A small multi-label audio tagger, trained from scratch.
Model: 6.41M parameters, arch transformer, norm layernorm, activation gelu, layers 14.
Data: trained on synthesised sound scenes: up to three everyday sounds over a background, 103.2 epochs.
Rows from block 3 of a small multi-label audio tagger, named by matrix and row number. Rows with one number belong to one neuron. Each number is 128 + 32 x the weight over its row's rms, rounded and kept within 0 to 255. All counts start at 0. Numbers have three digits each.
After each neuron's rows are labels from the 100 clips, of 14976, where the neuron reaches its highest value: "strongest on" is what is common among them. Only what is clearly more common there than usual is listed. The data: synthesised sound scenes: up to three everyday sounds over a background. In brackets: how many of the 100.
# fc1: MLP up (model.blocks.3.mlp.fc1.weight, 768x192), inputs 0-191
# fc2: MLP down (model.blocks.3.mlp.fc2.weight, 192x768, transposed), outputs 0-191

fc1.381:109136166150115168160144145087134128125150099189140135125150146163176107141130053068087093111125111095097132124194128202086120087181091161129153181155178136090086101152148113090164140143147131123129162119082121129129087118090128140178147124146158067122057077179116109104100184112160151096132173145161165091115144190074104122139130143134106156080121123140096145138116141133081116063131099052094092141124105158177134112072140098086135136158130159172191139104098126110137096131053074152099173115132108104086127137180133117217143144145079122112127112141131110118113072047143148105
fc2.381:082141177194091139103118136073128100112183159178101072121082107185084124140119150143183085173109129086150103147110073107172085142133101134119078119112110121168161137116091135153086171136134185185077124138147138170118109154120122161132091135190194124172118060184124142137099191153104158069157114163138101170158136173154162106142123137130182144115098113140103184099133067085155097153071112137112155105129046086124106141147090129152161150130244124114115140108145084129105118129102167118107138114067115111132159092095115135143085164157130122140119103128114181129082106152084139132
strongest on: waves (51)

fc1.761:134141124093118141173109199124152148106123084154083082159176134165177117138125148115130140146095109077138121085097072134142117139088138183105128183146135158099118096189078162157126102135152103149120101130161111075133180233141067153130149121155117159133132151193079122157102095152137180133113067144132136127129154154194085123153109078101096158113116100134121132140078134095134080101175107054148098184155120147116077144079123079046128110091103132108143145183087127111171165145101094117115109153088114187143153116164116128180111087098080092097137096094132155136108092087153196137
fc2.761:077156120196125134124096121161139133144141107121099182148116051057106143141144062155190192117175148139130130113136174097131162124125140156068184113124093054154122152185135163161089121202096099129101168168103082171174125187125133080094098081153149151130103106146187092131101149088132147127121095066194125132136143099103122169089100137137148127110143145147136140151151141084110150141150120100128119083114164114187144138133142151141084157158090143158142128073125124101125090149068110080118079115090114112155098179172097094142108145190098120052168125071142135113160129152153111062
strongest on: melody (83); first sound: melody (46)

fc1.475:198094136114068168145181172131137142125140076142174104083142126068114112106117145094116108181172179107072102106170135129133117121106160149156037151141167173099096107100114064078129225119095094175132118146115154130127125109166088090152150122128118028172116108136133178113097138139121106141168142095128168156138118149118141143121138166092130181143094104125139108144152102080120121075134088136119082117085191142144164067156131057142106154113100186148134125123082148130092089195118141137122046183131125081085098121122188121119140107162119157130087117166100152129179133126128120111
fc2.475:124133104090144122101136146112129123046124154160074165089122124111101176121107122185161087092155114081130135080134163144095097091121079150099133099146097133190104109120120117111119182151104062121112125213134104165123120139071141123145121117115159220151081164141119143157086066068096114132070116116103119074169108140107102185107046163170171111104095162138094153162165139082117120185116162131152196160119130118112194159101047183164145110125167116133155137154120074142112154124134152176117099171160159154111081139108145098134124092171196153111143126120122136104116176131124089127
strongest on: background: none (77); quiet level (67); explosion (44)

fc1.116:087150166143121123183173144118169083123108072155095135085122141160170177168141104113164091146108130116118179110079069150175137145092149126110121139141122140111098122178117139114091139171126102150150131144077096100145151119067128117123129146137119144114108136154126071178090138183135134107164084162148096088142108126179137160148105125108145165170112156113148215091162210126109126061146131103141090141166164105138103127159174118043061062104125156082154093171077108119151209146092124119139074128135099122123131143097033162152127120066149134084140144078188103122138144086144096089
fc2.116:172164051073115196117150144095158166094118116131098117160156144116100157144161103147157124120053087162148117110126098148131107097104133064108128103066078058132086090044133134167080127184133106117163133191113153175164146124112165137116125114163091153160111134159189181127188114070126104153114117107173125140135152096121147120194096140154089121121148097142116117095160185164118171146143128094141155085110102170119112087112099126130176111128185105123111093142156077139087163177065145050125110117118115155133114119140171078164202108117120135155091145133092129165066142144165112102
strongest on: doorbell (42); vacuum cleaner (34); first sound: doorbell (29)

fc1.699:145097161150107147131114110060144096109190099153154074057152126128166165140188168117178058151097186181099118072127122176179116144101175115121076135154128120091121116111028101139112136141130156172089128046103164162141150130081145095114161171211065102136144179125132108136121106143149118122138124157164125158104125137122076110157156099138111116164092047123110166084067149110161117058110144095135093146148109133105161131135104133137143149086157126133130135110126099142088194179179117062107144153120104102115105116127107165091144101123108133169184104161084151125145100090170124136
fc2.699:137164134142200127120110106132125165103159152120088180079123182155153182107151124113096157147113104115171130115188126082108115116127097146097158154120135124121110133109159068139148084127128094108126125119142183158158144130151093164175104157072195159074155137137157096186143171097207120092094149174090108092108064115124111213133125163100121135124142146143158119131128099100089133107160101120098088138162082137139131177126148089118109096056118146217127138147104139131146127111078174151096198136079088129127093102109204079099100137147069145123140209167068107150161108077116147105
strongest on: thin (high-pass) (54); electric buzz (35)

fc1.367:119041187205136122122139195137166100125148070129169097055131084140171147135127079104097076133168134165083186118132126165155174125141117120123124160138121099120128106169111107139076138100179133144080099118116161163144135086105105143153122153143091107150104168143176128110102173154106124084188072136167126168136081131070100113058142128054139124080134143110102127141107115065131100139072179144143082098124164141158055136147162101115108093095086196116135207126125127136133155147153131134119112131090143147127128129072087164138151145102163166106088173137189139152145122058155124100
fc2.367:107111156132183084175164122095149187180076061058139148184100158103110123175175099109110145105172128180128184108161075124068128097162124099122166123090125121100133130144176167132121106128175057141152103112215132079133112144145142148169049123088166144088164132104154117124131116085129117142080125149123055113111098127140226105172138178133132108105084132146058071147152126074115158150153108176136140131167128168173133157191157076126108153132122107037108100102155135109138087106121121135142109138109116125105104108111150104089148133163143143143133098134146111156148124160121167171
strongest on: laser zap (63); first sound: laser zap (45)

fc1.13:129147123121116146131175150106134102113149104167145119156132107171098119106112146116139100124111114047121110087165112156106136165050112089140059147114185128112099092210087125140136194098164097142129110135156134083063124197078124196079143102188132153140156135168093116125102118103124131175067159179118204100073126154165109093127181169111164141154153101063120130123136102217145112076170132076136142147120152182092102086139149078111119098177117145117104109152075084142134135141075103104113181084104136187111106155158135165161104098106137132107090126128138131174128127128177140108
fc2.13:076123101188171158105079142112114111121143072102042144130127119123120152112163117135155157082140148130160092092095082097137160175144079083123145124137172184168127197126185100139166107180127188139103150166118182116109115198136140160094134133158129125112121074168129110174117146100126163147142082161101108116136082169121082069059145167109173087092141133122167122157113059097119151186132143088126084052182165163125156136201185145133061113147138077137153146135114074093140154134081172130136132079129112094157130123111136117075107147138151142162130168093137160117129084133103106156
strongest on: barking (33); chatter (27); melody (27); frog croaking (25)

fc1.739:093167156127095154189141157111165154122175153167087140114108171095091128102190133098139116105119097137160107168106100202142156097161107144105078163129171116107051129111106093146124140138044154136114170085106199059118109156139115132111211109122114096127123128153079039136165135077115134152143110143173118137088144127095160132155136155122139100137176099138156168145137123095110134128148059146129115152131156162160195111133134077149142135158114179153104232145063122095122171122062081094133103113094130145168123087118126178111126089112118141153080135085085150115114114122110115060
fc2.739:119119120089136128102146157115105157146084150148108164146101137094090128113173075108134174046195130117106150113135147108161085118131133154138167128150097196122183098156148166114161101157129117096120100156084129141135125198130142040153078127146137132131116120174149100106207125133096153158144104134076124138136069130111108142125108142162206135132044154146208168167153127072107132162154137117158140165116148108123122088143163089035138100188164123107122076094123124139113104121173142087097118134107115169192084129142058090125146110130117087054110119130133185140108179150168089095
strongest on: thin (high-pass) (53)

fc1.550:148070194160137200144154177132117155095130117173145140103126150103086170153086109112130141136100081113106169108143126073153102115132101124176161133177139129124164132150088140143148134122110132119141107081118168111094118164150029179157095155130099156123113036151072152106182107145169185098124141172157133082146149080134068067170142083111178143094160080138111120087123122075133082140129118096122139149126162146084111088094161098132196086135154143157104102139080112103146111153145109081155059190144157135116144098103096123106159197146113087122170114081173089107148116168108174146
fc2.550:128110237115121109138154135078192117073119149135134147038137142128116103124147169087126111075170102120162134129130117138151171059065151061150150113166187109089130124119087112121102147118098168191159144088166091143090109124103131097123142137150083165134136082165144121124172159095129128155118125171147092071171112115114136145164126173127136100133153092145169142088127176125178141148073163180166127131095165124151092123033159156132140119134101143106073133135138157135132085174094158095154110133081201111155075113122115146103176117130217092154128091132154126111156105119120123055
strongest on: coughing (67); first sound: coughing (42); electric buzz (33)

fc1.175:131107186150139174113137145136145169060137121104075125134167136141106112114103138101152078188093139092083145099113059109126143094138114157140168173145171155148142028128109081117170201107131101174144173145079099116127107126099084138195120127135130086106146119142110120155088151154187152154164158127101122173100149158184089136128125145103115155101149125161077137128115054100103143141089134074147092131089127129078179105112122133144172033154116148101126115078102112081158112101189104144067113161145085132127129176153116155069050145113129099143138118155184088117112115125155183085
fc2.175:116135129152100074125106131146162135074143140131135136116109136145064152101116117133157069212163098096100139155120140185113146160133145138095091120153099191203151123132092149126137148118136123134179140151088072175187092061073157139118072080157150141172075143090136141138047154127147103161100132103079157129171095124151129101109118106157145121115103168133173107144198164121093109146140131088114119174065142111139159123123060139132116109179168077120162199106178105175144108115121109181102149122172143120116091097067113184201105155086093183109069108133139117092112131140127094132
strongest on: background: none (88); number of sounds: 1 (70); muffled (low-pass) (34)

fc1.240:081103136116168150175169072154143087062150119147086100146125148126127113118119138135154127148128168101125096129147118214109075100116157152141167169166122165133077096113114137147122185170085167158167192130126107076143131097093131083086116084141145091164125101153075114092123148153148121160072126121158132134125150121124099121148145089157137136214070160127150096127200178150089094104097089090109124188165098180152126089103094100106129137144115154109155109179077060068104140120061178120165123152098144155129120133120123161168076137183066093107141146129113062106140076083126148177
fc2.240:096134108152137167097153118118120104131089182124070152184127170115100098169144146129161159151116135097098096088109083129123116089089135107171069172103172124102164068105161165099160112144109143150138137097142105093148105075178125069071157102196051160172146110154195112116143162110118105178164099161096152117171071176191141177144128086186145159104124124155078174157157156187112133104086132091097160138141082125131195133160109141153158144123089139176108164172097103129156130072160146111149097116122050107165108120125090111136115119112082173151119108096087177144158098101105094154
strongest on: laser zap (58); bird chirping (39); first sound: laser zap (34)

fc1.668:147095139207139202191083112121132168095141043136109080131149119131126127178087133111124103190120156137084096138096120194074104141122178149122088142128193127120114067203094136132143114103112169160104133163135142150156134105106093125113110167152119021153126104155131101087139119173170156122132104122174139137100117112149085083105118102112165197163113120145090165092109143138118122116133167073103130126163099073084031159081143149128063142112155144105164099170146129126151122148190131129103153134144085109114178169124131157081106124060134130073157150123147127114104108172142102114
fc2.668:158109124114105145162107155167166203115104126127125125153097149107084115127193108113128125137107084152122121199093161174149105138132118154140149108133147151130083101144094140226063079126151196125168113129124153191214141128155076126146124059132107185159083121064163135087135144086078128173120135162086163120156076091103145149125089203142094077137105168102169129164168118098099158136187112120095153107153117142109096149151113107116112160124144079168124158112120147108101065196109074106133115140095115111171094156132150131119131139077154097096125087144072181125139147137089069116
strongest on: waves (53); pink noise (33)

fc1.727:193141154143115108152087096113144105199161131129143087115115105106209122130101107125103128087131149176136146101114147115092132082191082121218142139139095141081152164133115075028197128078127078134116109120060139114071114074119156134109127189111074097128100142134139099146126165169155093090174152088154091121121151125072138123156163090112060114171162155103081134152114124156151117127123117064072103148137116140177121161158116131161186138105088172110105146080122087114149135181083156101200136157095119134120132145107109110146099130141120109202143151125115104128128070096159161103
fc2.727:126179138143143142067118112126133094181177155116107136151175182086096045097115145138145130116131135113094084125126160107132136064153103130170151103136152096096124158100132132148128146133041150101125087176095086133089108135122151155109126108092096129146131097129153086075091131110125126109211148143093127148107098166070147154136107108152112098125196183040129165114143061182107143198086155117103117097133133105142088176183168207121128126155173153150137199111106079153162109093127159115205174158103170100135076138111083152115097166120116100152107145148137185128146136123102093154
strongest on: laser zap (98); first sound: laser zap (50)

fc1.81:149063140131090170086185163086173100047131104104176151090140134142150139143112164124185088160174084127135181145170146095137167104093138124181118146130170114120137143113122139131124169099178099163120146069161146161077152150165164162090111164177066117077115152184115164149094155082121190121177121107101154120161156152157144122058134141146154097059127071136116066068087083142149130086102133138120146124123114162105112064097139111127187107163122172114131164082083081079127117139142124121068071124103113108157110131134084120134149159129102138124082161178184125092107103150159138109
fc2.81:149115150085085169119103133138119104155173117157108110124111121140077082097184159123131129134081064136111127149142210141128153103166131114132167118099184137141108133081118105107133103068157172077100201068151115079113144110142188148119133076076108136161144097116076122132099128109181184094071189129149156116082144191160153114116170170157091158109120121123117133067147086164162072200108104209148144138155140128105101107071129157146137208111108150121103144131135150140131109125136104177140143128122126161113089164049095177124124094113078090167161108156112120120103061119108147173
strongest on: background: none (60)

fc1.91:138102175207100138112127191113123111104151101184125117101084176103069163124137079093116129171150089154100107104167161128148115120121070090168126149163195188122129109173088132144110149099121159121125114094128165116119123193141050173171105103150097144091132085126137130125199099114112174101103159200128173113167114076146100141113178192175209142143124105098173123097123122059114089186104151115074152146109137106040157130133108114124136113160085129068123124129138110136170119118172069132127105170087131131128065132110094123145077126093120119108085141146111079119163115101138151132
fc2.91:147151174138184116148159160124140133145131170130142090183171186116182085107138161111092058130092156101130137112170090121123073130100101077142091172149118154099116111139129142150205148115075169068187116116175136082077066177118082182187117094118103102103153100107089131150127124092150096162180142186079106137108095102124167131167105169163189131117142105135184081138116111093120159139073152113070115099092164117041150128129130116134137133130125160103068128206122121146169114087130169143139137118129137178149069088093118168146156120062149103114103121150100129117158134138097163146
strongest on: coughing (100); first sound: coughing (71)

fc1.597:164091141144127130105117126136166130096133076167128084145098159139149156102140117103146122173112126209122181134103104113118097110104183163149083136152133188128106122152069172138145111148154112197144118060108153140108171188092131117075109119095128102153124178149078137110130096142160219060104122132113107162179187097191090128164190076128087137140113132125145131064127126135168121094131122085074179221107101156066158136129124102122111131113078139104090070115138099106179092134173119109122111142092136077089179160153137138073124104078110126153126082171135087165142124149122147091
fc2.597:089123081140078154141094142123175124133141126122145199141101176127120121149174126174216176197111123112126123115130138151135100122074094171149177156115182093159136145099143136163108161138151109157130106125131102109149155100158176155097104106120189140103107124098112125128111115080116095190035137096132103080101137106082150139120049085152146135151094127120100137097084168091106096172150086125168192125144080108083143159193161131139155074141126018145142134119165098110161161126120143130129142078052124091118104102153114142173147142136136168134152126101163166142128162075107045136
strongest on: barking (43); speech (35); helicopter (27)

fc1.357:063172145151148144206145171114167125178127144116095134144121159108111067120138091104166115211110122109089150090132152131172143131092096098138163147179197147128132079111128090115111097114151107172166180047155120077116137138177135118100120113133119155168118110120105081083098149112160168071069154138199155135119146131102168159140149134182113161127127106133096108124138146142097107157141128100079096163180127109159113126092083128122117130135039152067111153079103168138189111123186074146144128178104085131174185111139121133117061105113131133089074129177139079162083098117123084120
fc2.357:124087132145150094133158153150090076189075092093135119136127150108088135131116119176109158142130115120105125109126133072115112095155146128151134088137128089173112110142095134100139146133077043146184060085156182092164136110127110151175080133135127162174138153059152142142122111084129102121153127158133175154138181117083171203094119191192159159134102146140159094163095164069035111139112181111139137167166108083156128114155175132127142129115135108108122107069082108186138158095102110154143139165121099147082128116130162119146144177134053112137199171103150112089089179063110128090
strongest on: laser zap (83); first sound: laser zap (45)

fc1.226:150127183107087152151106155157147199157148116163140093133132131133100119116066099109117139090096163078087120115112192140140073090124081150156144160150147122135105130177086131167176157051121224135130138143108174095082115154156061125124100130126119101164129095156100140097138111141157161116082148134146131136108165080095100136225163064125147157165130126118102178120185110123152049136075159120116077166127136151155118138142208124124168103094148134080104101114136150138129107135153092104141104181130207135142137075080177142166098107103133111106071059100108092145135143111119108090
fc2.226:075107109120178143149169132059185095172153115076087108119122105111119134146192144128120119124150158150174135144116094123187157117147118083105102150080107180158153109108119072103103158137080120121132127142151096096169111153127108165148104140100115174067139090125111171163068159169124140090163137162120100067121077163145177136169107199138137125138096115153079104103083151109138169117170138187118157153119058150086136086125180153118077108140158109111074108136099095142123135124131170127098149167031090168155191103125155084066149159126142125139185187145124134113110104200145182116
strongest on: coughing (46); thunder (30); wind (27); first sound: coughing (26)

fc1.111:101117158157131142146163139148157111142160085144117088135146025150147123102156085125100066131132114086037135043099176158127097043166109138173136162123222125141122105171146086130114136074140157135130136129119127081106111127111153110140124097160089119147080152151088112074125130148122129167119120116142169117093129159131113126120172112117184141075143164126158131148168107096081111124177130129126144142165124192163139128109135112116114139177126228103126203102078066134094133098091115130173113119055121179151041144077108171132104121152104164149106155121145169114115111123160126138
fc2.111:122107151150088143158168133099139105124101100176116113120149135165151135163125159092176117120115114061097075143166141157136060158094123088131074142163178142118064120192067169127081181144078136135097072128165162098102121139067135081137148164075067117169156195144080125138089112162123127117158121146136164134089101156108090116107169163105187163137110143131131163114141078175136135163155125119142139100117101137104109134145178142183114154140106206136095161135069097085140103152132159172134159168119183105085117146073154190121138119071073156163123122129094138191135121064108080091
strongest on: laser zap (80); first sound: laser zap (47)

fc1.694:127059159196162130147148133120134120126141082123197140106134117163179135195142162092112105153116118146099142138164141127127139107173109159184124179183129100085074151104052142139122155142182141173148133138130108105106159081112114141147112163106091145122156156124134123130118147149089087094183122156140123115128107134141154119013102114133148109118138118101159158124084157109107118102112161094069146107150184133148127153108106133050140112107097222143116132188119072067114132094112085058140093155075130145201093120154119151093131145130129111098137097143166120148087098014160151117
fc2.694:105139215087158060090107053128171144162190090133124161095172134171140167104100165099111153085162137166118141135161147157165148133154162082145134102174109078148165090095164078105087128123137085085176128076106121103119136073113161144114073132122124122106137128108133181128117116143144098108073178107113123163084122103163084101104162170135109197066131133181145105155147124072128130103105169197215079114108202143122137102056153159119098135105157135122156134106116138148146151142153149147126174123107141181094108105075166126141155116143096117095092123183121108125146165082152136079
strongest on: background: none (49); doorbell (35); ball bouncing (31)

fc1.230:135162169144147161132121130124165112146176085186089119100086157176119108156137098059136127157095066146118198200082090116087150118127108143166063151108129116098081106169094135130156098143072150143134183104122159160094148149133125119128146119092165120136077085139111107115117093137088160113065181167109140100132130118106098154106132131097137091133142117103152187132148157178160114125126090092120154200162133141106115179100114061119126091141125159168109102189142130108150215164185105098043164110100156137092125143081073136100117129116124160161050148187123064132136111097096163121
fc2.230:102099171135082164134126084127085097095119102109169163142138152167117129092138130116173159078115099156148094103100184102122133090164123163114185116090207118119123106039153114068112145162199135060180105130083125134185131119162113111135064117098116147141175124109127154127190133092110120070103187167137149189109160122112128103129124142158187130096138152146126193086079201135108097138131124124152158102152150083119116153105158156138171137066104103113108112054195172109153152122103150107167142132100092137102090104182117127122098165127107094170152099100145121167106155079057143141
strongest on: barking (80); first sound: barking (55)

fc1.137:162107145157118163157074125143114144108127027130170120117167084152155181164122157117091139091141140124089136133074127150153122126153119147147127149155113088128106163169107132150134172123149170121130100168089160191079172106073103122119160200125104005118130116132158100146089138169132134189174100098075189094147155104131102114058140133120158126152112079091174138098141150146140109108156178110063062093138161133125142097138185107094139103126102140157174131125096068116104155170099126109084121080101120167184145117100099122137137128120161196135111110132150132125143113083197094067
fc2.137:125114091104170134089143117158077142030102111103160111111179109150167118135112172146179120157121165190127114146144115104118090117113132140099185093158113126141144172119148165146071136107108114099203043164154133144161142106094128104159122070131104142163136124054091114156134074147080100145101096166133156171162177111099133102142123140156123065125129127082108102137100195156117102123161156135150116041171123116096096126163111151063165087104132054196150101137176113114128143076168097095146134192103154114098169098120151117179141119161081162113150107146179135158168171107100130129
strongest on: laser zap (28)

fc1.249:118084148193111160182091134080141128106142045129158063152127114090114132159113144097105113158153100145110132124144150104093117167146169113220134176134133095107099123148081144062106066072198095185128132150170134126125134094192134094135094155078114149155127117123148103110114194123138125064101147122161213115113127090185133106139121077143160146129155106076135121062165118132149111099152165063032151129171127143107157147098150119103155133175121178080143112090101139128137118142149101049127113088123146154169126123178127092119133097123155114080099174143123078087110129132113138102
fc2.249:136100146155164099120115091132114117107141122134057103164120156100168098127170124091155203100194076213121118153182142165127181092097121140104155077108093114103153114135137168127119120144178112165141153158121107143159087158198147069143135118154110101127141182135185133092159137117158098182085116065138140071147123112211121171141139138108131124172149138103130087148196148085104147146150127165083157142105090146060125069125119073149062122150131123130139129094155162083129138154121119153112133118076072152151076153194088121173077102122185136157095077134102119089181120125136089125
strongest on: melody (48); ball bouncing (38); first sound: melody (28)

fc1.621:143162200143138146110122140123155102062151089137147178105133163123124146080104156131185118124153142078144092177117089122154146107107145119141134109167155105084050140105127127112106189186073143124144172082099053162093117143089134105141165107133126105100133046186124148173114127104098153156133155145072174068141126187155131164060108176194216126101139135116176161105088152178133074085120124108127062134126138160133135054113133136100154059144125129115171114153099123121160116175089152117097119094084094129143089164148123133140139128178106146149104141138139162108115070070140105122
fc2.621:139171105159145104111133125074041130107063112097096098126147128174169166171178077124153134144173110113152088160115109081096101137113127123071154054119115116109150187159155165152177110111141074093136124171108225137171164083128165163120176090086156133151176178125160042162132113126202118164140155095111136113082118128174128148118136141103143138211122096120084114138142166079118192174104097121162121138070153131161143147117133126157095113116106122099110092167177138077175139085108090109136141145108067184133132123103133104142073118139170071111118131147147095136142128133140133137
strongest on: background: none (60); white noise (30); coughing (25)

fc1.705:141144147138075120144143140083167083074115122125121106044128124167219118155176159083148157112168122178139103109119109153119108106132095090136134153145138204105137151118127081160101187127148138089100151120075186125105158124101132105132117211147070060102121137145157086109121198147157113190116095130113106125135119168108135092125156145118145085181139111037142051137093132107118098162115136130092185164192155123138111069117181150101136144157137177108094132108120130142139132126085166112136124135075114101132089139053060167093109121175163118127175127124097178098161096124148144100
fc2.705:095085094144123104140125108191165126095130075112086097166103188099153120069106161126076179110179112180128172097145143137083175139139190157071166166197118055166149147074158142092133146146115103094139111101111158130176104139135071145103154121135137112106126098118139147119124131167186136157093133087095115116131127048179111095102190125080120161144117165088199084171139105079102184151104150181130098093108137162093196120122123146179135156110110127123129146113070167140107133129132152159145138122075113091121150144104097066072102178168135140133155103147178118087169170122101151133
strongest on: doorbell (88); first sound: doorbell (52)

fc1.594:154176161120091201140095190117128115123154118124136077053188153188145091128167138076110158188054107111080156139106154155100117083162102134146131149125126119106098088175126107117137108111137169129093153138121167100119150198113115117165082155156055114155130134137172102115140188105087116121130147148117199159081146124101141166076101150143122119095141098117096151133129116192085090110118144104157157172176155118109101156161221132069124097126152155134142106128107125164123110125163090072061145128129162088150122117054100149082147158060125110111098108183093144121159120074125174117
fc2.594:096104118133111155150167183096155125157143145108112147157151129124092129166138088147138059128082219129105204120148118152137131109135147159132132175120118138132176099110135143018169149085131069135104085107168170162080097090170216156175145169127145160152222093074108133077116175103113098037159166104125148099113098082132134100136146173170114119078122131154090135119103125079104119170113124128159127100111109113076092169169136097170154101119120131134105106180125120105156132115153152083145109116086113157127148105080143067135154139176139126139081164146104089162139128070152128138
strongest on: waves (34); barking (31); applause (25)

fc1.203:102120201163116160147113143106128148153167046137138113130091131154099135107131090115129153162046092106123173127105086129155152085102090103112072135114140112095027108198110150121148116093162148146129153086131134154126124131130103151136128122125133119144111187161128115129119138076111176083115102177148183139138119143176143119121132187125166166155132135159177179101141122175106127107132156080096143151165128110130098129140144016106097116087082165112148113153098128132173135168134082146104132111122093136186145187140128135119069096081122143061062155174165049174111129073125197107
fc2.203:164153188204133120160127123152076121169120107110140044064115130157143125141133105131180133130117162112127160120132184076140104159106118110128201143132113068100109114100064109104134150100130180149123164109107147182167161126190127124188135087119134164129161115134156128136122109092170108103097173122134157093118101149154094096098130162048161113155116165132122223143063123136140131137130109154077082114116197090143110154136141105136098092090128155078167100164110128099068144125125091099130183132089126123108073183135104149110108143091149121145175142110171083106101057078177196136
strongest on: laser zap (44); background: fire crackling (33); rumble (32); first sound: laser zap (27)

fc1.310:130140157126111194136109133098131079107165103135111076075142101167154102138106138082176167144158117133064119112069180102141056140139139183193154172137176182090101127115088054095128108114168157148101151132122123074103176149190081124115111202103073098107107135118160139159140187180136149113140109133138148138113133143143109115140177098126170116115134143099120118121133122135085081138074103049107131186170177158134073111120143108087124123141109196066098125083138087130108202136127111065145128182069145128134144146093112116137094137152125125158121156135147156080115099082135199130
fc2.310:135122071127100113164200090147153151146191123130157153109075104090185101168146193102108164140124142140157130103120107101088191145135126190098125157168124167093131111138097097087170152110098129161171133151110146087101118137142086150081139145124082172103143159083084105153106101148161109160156136156126098111139163128133129092139092131059112069118107148126159113159113056150138222128132156112080064115120149099146094141134176136102175131091079172137153165092059128115125099134101102166157162180161121094153136170129153206140088093158063169132098142127169067088160156079119135103
strongest on: doorbell (95); first sound: doorbell (66)

fc1.16:111058143151165110136156111088143079032169057146163121096149132132153193134064163115157136150165085140153112167156069134145127148155122088174094136171100134094111086140105149144083167155155109156154134139125126121142153133130082060135138163150109125047154162127137185192095213134123122134097084161101155099144053112109098131112126106138106099157138112060127105107169124113128057090100185096101119159125123147154095063118108110100138139158130127108136109146094136091145250134078124097143095174103118172142137121138160117153131166173115134152106174102107114138116147124124163128
fc2.16:142125156124203092152095108142176151109127092141059108181135149143153134132151124073119105108158060134111162066170133104088083124157193090048186121166177100180150107147140093099102100097205119102107129144173128086117112083130104077133060117084121134154116182113105149176117144161137040205150134125130140128112102073147117146118128187142180131114136161130174147167119158086137180190137158164112106111071161206085146147121126162094115157136095084109118142117118138129105163137115178136135123120082093154168095111130115072108157112129134161179103079114124147123132151139140132138
strongest on: doorbell (61); first sound: doorbell (48); laser zap (36); first sound: laser zap (25)

fc1.438:155129154173165120088190166127163162074122089126118084094121167136082148098079089096118111151152118159125155133187171165153085108161123095137094149154144181142098093148135142155085171137141134124150093141137157096142141134105081183163073097167108120106102105172121131152166111136093169106075171181099150146196147107125108169075202158151173099177080100045152096091149131098108117162071144126071176152109121119029123164145094117110106098117097127109161122134142101071163119120152116148126092171070116094141078112116104139155090163094126115098138081171091106105165118094174142127
fc2.438:157146108140147149175124136109117160110151139125146118172144177097124086058097126140120067114146155116133136112112078125110050121121094132220091191156119138122110126144134134147132172128104177079169173116108151094072089184151125161163129133151144078123104115107129136155153155087119111185120092172107119153150131100128115145128059170196161116089135116166146115081129059138126099152052148088047122109129170096052167149198136115158132160160109141071128155193126128145156103055118189113160136136112155119129059118110116154137145099082168104074090129161088154143164113129118125152
strongest on: coughing (99); first sound: coughing (64)

fc1.440:165119145134095156178158150106131184132120081114105082112094112143170112147164114118141125162089054120097117100134155125080103117094030132205123176157147144132139128135119102096142125109147122117105147081122155110054135166185127160150127150119119117145154120143116106140135132163123166140172137135185132096119195155155172166128143123141113169155165097120081163116116106149193124145137207134015147169159134141125136103078148034119150112155110160055123141128087103075162145137175096098101126109076113153127111161149157083116081043077122124129091144159112102150097088104165122133
fc2.440:111139164135138133157140143134173153182156095073105130093119117094143160167131109109106077131111091160137153185186134151149142119151141110126092166194135143166116110148083061145185135130146121142120122102130148174098083096159080092132144176192088091128139135093140141072105142123126091113140147136160096116083140061084164119106086139151115060122112068096163159108154127154151174141116193163077094123173109191142075098133154085086160171115135133115115185161096176076155131160156071116076140118065120131150160084128141057128131066177143097171099142162146118161103082135170181148
strongest on: coughing (90); first sound: coughing (47)

fc1.49:171087144138103156129111180088151089126144116120115064038122150161164115168129159105091119220132067150101142182147167153107088069125124145144105157109141152047117085151138112059114105064132135168062110103136123114112153138144118123185149152147065134083074100160166087123166181116108140089162118139175123100189125131103158151147138110092143123160089149115079140117186132118104121129125189105045126167141066105111099102130121137116150109156092184121153109136101117139139158143165121103145178188098190141122173147149117122133140102085135102086144169187100159081152113099122146122
fc2.49:105103139117111065122124136160145158142105143093207161144180167126108099132099136110121123156118111122140205116209078140121097106175127103126110137111108131136108110152153109124170132161135040139184145127163111068136129118157185108170083164177168073126168114139164188114096194118132118084136141186103160147084085116087169139141119096178156122062107098108122099150171118177058071075131122152129157152150189139158126078120110097103117134102136170185126073112099134145121131081087116098110113165155145084128153043113149121119163119163067113116101166178147103150134093137156151154
strongest on: waves (31); laughter (27)